config.yaml
encoder_arch: "vit"
model: "model that predicts nearness at each pixel"
dataset: "rendered rooms with furniture"
train_examples: 72500
image_size: 64
crop_scale_min: 1
horizontal_flip: false
translate: 0.06
encoder_norm: "rmsnorm"
encoder_norm_position: "pre"
encoder_activation: "gelu_tanh"
encoder_mlp_ratio: 4
encoder_head_dim: 32
encoder_fused_qkv: true
encoder_bias: "none"
encoder_qk_norm: false
encoder_layer_scale_init: 0.01
encoder_parallel_block: false
encoder_dropout: 0.1
encoder_inner_norm: false
encoder_moe: "top_k"
encoder_num_experts: 8
encoder_moe_every: 2
encoder_expert_mlp_ratio: 0.5
encoder_experts_per_token: 1
encoder_shared_expert: false
encoder_patch_size: [8, 8]
encoder_conv_stem: true
encoder_layers: 10
encoder_width: 160
encoder_positions: "learned"
decoder_norm: "groupnorm"
decoder_activation: "silu"
decoder_weight_standardization: true
decoder_widths: [64, 128, 192, 256]
decoder_blocks_per_level: 2
decoder_block: "basic"
decoder_attention: false
decoder_upsampling: "nearest_conv"
loss: "l1"
targets: "nearness"
residual_init: "scaled_by_depth"
optimizer: "adamw"
lr: 0.0013
beta1: 0.9
beta2: 0.98
eps: 1e-06
grad_clip: 3.0
steps: 8400
batch_size: 128
epochs: 14.8
lr_schedule: "step"
warmup_steps: 1680
weight_decay: 0.1
Rows from block 5 of the decoder of a small model that predicts nearness at each pixel, named by matrix and row number. Rows with one number belong to one channel. Each number is 500 + 25 x the weight over its row's rms, rounded and kept within 0 to 999. All counts start at 0. Numbers have three digits each.
After each channel's rows are labels from the 100 images, of 14976, where the channel reaches its highest value: "colour at peak" is the nearest of a few named colours to the mean colour under the peak. Only what is clearly more common there than usual is listed. The data: rendered rooms with furniture. In brackets: how many of the 100, against the usual share in percent.
# convs0: first 3x3 conv (decoder.decb.1.1.convs.0.weight, 128x128x3x3, standardized in use, each kernel summed), inputs 0-127
# convs1: second 3x3 conv (decoder.decb.1.1.convs.1.weight, 128x128x3x3, standardized in use, transposed, each kernel summed), outputs 0-127

convs0.35:545514530512518477495500467512488504508520514481501511561507497544494513499502496506513502504523455473511484486483497493500536498491514517498464542480491502494513486484510507515457500508512497503503503501522504485577491502488518508510510507389424473459493513463498485493491493450492476470511499492444489513512477500530522527501517524496435479500505497508479540558546499473502499499496
convs1.35:512498471549507461492520544471482466526505535477530513459520481446521499537516524487527517535459543494459532514512516480504475462511497471516521456511486502498489516522500508476503468485491494517507496506458519508440498503516498519506458516531552553510505515512552497509489504534479486535556490528539506500474505512453533487520507472498549505502504514556484485488517496480509502485496
colour at peak: black (43 vs 21.1)

convs0.30:501521511522520560418513476498494497469455480482508509493515494478513512510535521528547513506475472518484497526534513504515514516507518468529519518487398477519512487500526501493481514506520519476507512506431501516528515510497489531507405505524512496527514517493503507501518495492498507469504523533477529421508519500540515529494511502496494493494534510494492521503488510501487519513513
convs1.30:470529484470471491470525504506514460537522500494480539475467512536522508524523524464498526509480514529486517506474531466531522501546544483531492482509479520528473527528456522523479513527524507493525491540474447527483487537485477490474473530527506468527477470467507507467510471517478508524503513489518455468486523530481460482537472478527531515527470507504469466512528466466483490477526
colour at peak: grey (91 vs 25.5)

convs0.81:543535521518528477480519487507510515538513513494522528557521517550511518511533518515515508508507456493520497508507534491499530494509523509504488522494499500499494508490519487493448521518507509499504511507506518503548488503500532527504511516429449472458512486471499501488503506454516470480504520505432504502507496506518519544505524514528406512495507524519510533564547518496528534523527
convs1.81:548516479519517500525484512510486484486496538458526471476526470463465478509494483533502476495480533456482518507504508522466452496486496463488502475444526500475475488498503473497559477493483500521501516485490519491440486491492506486518502501512545533487520541533521507509452519546524473496554491515522523522510478477489524490482474499476575524479485516564526495503519516524478516514487
colour at peak: black (43 vs 21.1)

convs0.83:538528513523519470470519488509515515540501505500520533558519520546518524513532528506515508513509459501519498515507532487508527489511520507510502526508488499503495512500516494489449519512507513500505510514499521509534492503494530531502513513432455475458508486467499503488503509453526465484499518510434501495507503513517521550516521515532400516502507525518506532566544513492530530522524
convs1.83:550522472512514524529481508515475490471514528462522469477531477493461477499488478534503470488481526462489515512504502527471453506480496451486460463451526499480477482491503471522566483495479503508496528490491527495444464487501511479531500498521549515486523546548505502513460523535535499493543505515520528490497483478497520478480482505477563507479479499549527486508518513527486517514481
colour at peak: black (43 vs 21.1)

convs0.105:445526489509538464487526538508527491515517498529468541471497499496537524521504521524497515477491515543506517542501517453502543502497514467521436502494491525540483492528481511463534498533504493490528510535484471531543512532477461486517507507528509474541501486486481509478491507479493538525542510504521466490500529546495462462534498478506516523517503470495475479454545476531479484507534
convs1.105:549484555511512511509485431513468506476475493471523477527500490488482499482507483542501470494544447479552480445505489552501498490488490532478506550469521478464499485471504472486505498490476486503477519487530502486515498485515536512529539500467488493454527538497474485513497499495534465450492497521446523523528481471532524523468512540505494475470500503517541510500467503505512518496484
colour at peak: grey (73 vs 25.5)

convs0.80:503525500515507510491522520488511482511489489509480546499501496478534531524515544488518512514500502543508504525535538449516497445515509457527421520504502508523502530504491521443489518522538535415535507529461504545492508524501481505496500518528490443518505512451506509506528499507500512515496514519484478485484545530481473493523508519538523519534513496511475493453505493497511511502548
convs1.80:537485538518514523525470461510478502469481501481520471528519499487469473491499463536502465492543455470545486459516471533481492525477480530472511543468526485471504470478518464494523484480469474539472506472535518470523508473519535497534534489459505529463524542519493494513471513497539484459505484518456518515526466466532520524467511531479507489465507494505530522494482510493489509504474
colour at peak: grey (87 vs 25.5)

convs0.34:499524506499508507497522513491521493516494477520483549484508512487519535522523546523536527499489504552504526543533546464525533469531543462557432510490499513525501522513480525463484529521518513438544525538462494532502508529498490510506492518524495439537523505453493513494508499497495517515527547521492480477488554530507482499523502514531510513528508500512498496472507499515503514515534
convs1.34:545482538516518516523466474508479497472482502478525469524520498486466472491494464538501465497537461469540488458514478540486492513475482525473512540468530484461502472481517457493529480481465475536476501473533521467515508472520538499535536493463503526456524544517491494515472515496537482461508483514460518518528468462523522524464508535484514488458506501510532519493482510504488512501471
colour at peak: grey (85 vs 25.5)

convs0.108:463531491507513501485523521502528482516509496514471548489496495503528529522511532540511516485500501536495522551523530447505516487513536463539426505491502534545476498525481506426486517535522498469533518547488466523514522548489472496514506518520486455522492483462480511487500499471488519516538516508506468494503521529495483473541479502517479517525506494515483498463537487521469495499546
convs1.108:538477547511529503514486461486466499472471483472529475526512497478481497481506480538514480504540449478546477458516488546505502493487485534474520548481524473469518478470512469475520489479467476516471514480534512481521515476523530521537538491461504509457526537511480481513486502485529478456486498517449523524528478468534522534466501534495512473465505509500540516483471511509511519498479
colour at peak: grey (88 vs 25.5)

convs0.32:484526497506505499494510521495535498522499488520484545483500517489522535518526543523526534485492509548504531549521535451526536480532541461544441515504487520540494512523492519446514521521505522444527523535471494535508511528497487499499488523529503442543526501462504516490497509489491526521538550528501480480500555534502479488526496499531502522525509490512501496469513499526497513517534
convs1.32:544480540515518517520470464512475500472480498477526472528517498485470481488494466542501467497538458471543486454514480541488495508476483527473505543470526482457504474475516463491522481483467476528475507475533519471514505473519538502539538493464500518456525547515487492516480512494541480458503486514456518521527470463529524525463510535487506484461507499507535519494481510505495514503474
colour at peak: grey (85 vs 25.5)

convs0.37:485525506508513501494515517489526495517495484518490553484505511486527540511514544510524529497488509554509543554539541465514538482537527464549438511494491515520490521510481530463505516514511531432532531532469497532505503524487487492489486508529503454544529506463496508499503504497497529520537553529502487472492554533497475491523498500535515517528502490516495494468501495522508503514542
convs1.37:546481540514514519520466465514480502473482504483524470526517499487468475492492465541500463495540458471543488457512478540484492509473484523474505541469528485455500473478517459493523483484468477530477502475535520468512503473517541496536536494465499521456521548515490498516479514497542482459506484513456516519528470461528524525463510536486504487462506501511532519502482510504492513503472
colour at peak: grey (83 vs 25.5)

convs0.17:506495511499499526467506501490493492454451493476507477501523494462485486534526502512555522537483495489482489525556507508503502510521496470523529516499354489495539505480528481498512511502497496513497511494466553510506501501523519516512436500503501505512525514510502495506465512494501507477507528545499566438512503485524542514501509488499508496495511510488512518506472526514496514508503
convs1.17:482538502425483525471504461493499436520511482482466528492490539543503492503530512495499515523500480520517525493464508485525548512518543502528519509495488517523489504501462509506480492532512492510512527532490468516511522524464492487495487544509501473511480485486448480475515450493503527501503502433492443489489514518501453507517434492530506507513456479490513470503531463512465467489518
colour at peak: black (49 vs 21.1)

convs0.57:500525500515515570427515472508494496460441482480511507499511492462510511514531515523544504508470468518493491523527519506502512527511534476520511521508397484514503484499523487501488511499514504491507501504429505505535507505499501506519404505525525503544509517497503500500484494493498499473503517528474525421504516504539498532496503503493500500487520510493482529513486507496480517510512
convs1.57:469525488473459500468513502507528479538532509510481536475467513551518499528506522467491521500485508529491528511483527465517520511534538478525487485498477534528463528531459524534479512530523510500526481533478457520485484530473477467469475517516499473523470468467505529479510498526477527522506507492513450469484518530481454482535471481518517520530467509511467468524536471459463498488523
colour at peak: grey (60 vs 25.5)

convs0.12:498512488510499516499507529486512488516501496511488502506507505481536505516519530452532523509514529556541500531504517443536510459530493447523423524524521511514495525484489504443526510510553518455516512519464515523479501514524478527494515509546501476484486518439489504508518510516530510509507515496522467491504530534472465472517532538513532516515488485477447480443499498480513503499523
convs1.12:535485548513480529526479442519487517467483509488505477525504482491476479493499476520491464475544445472562485448500469529476479529484481542478512542463520491476489479477515477497514494488484490540477506473538510474532495477507540482519533485458492521471524530510497497504482507513537468452503483525443512513533467471530521517470513535480496496473511485523517521506476500479498497509474
colour at peak: grey (85 vs 25.5)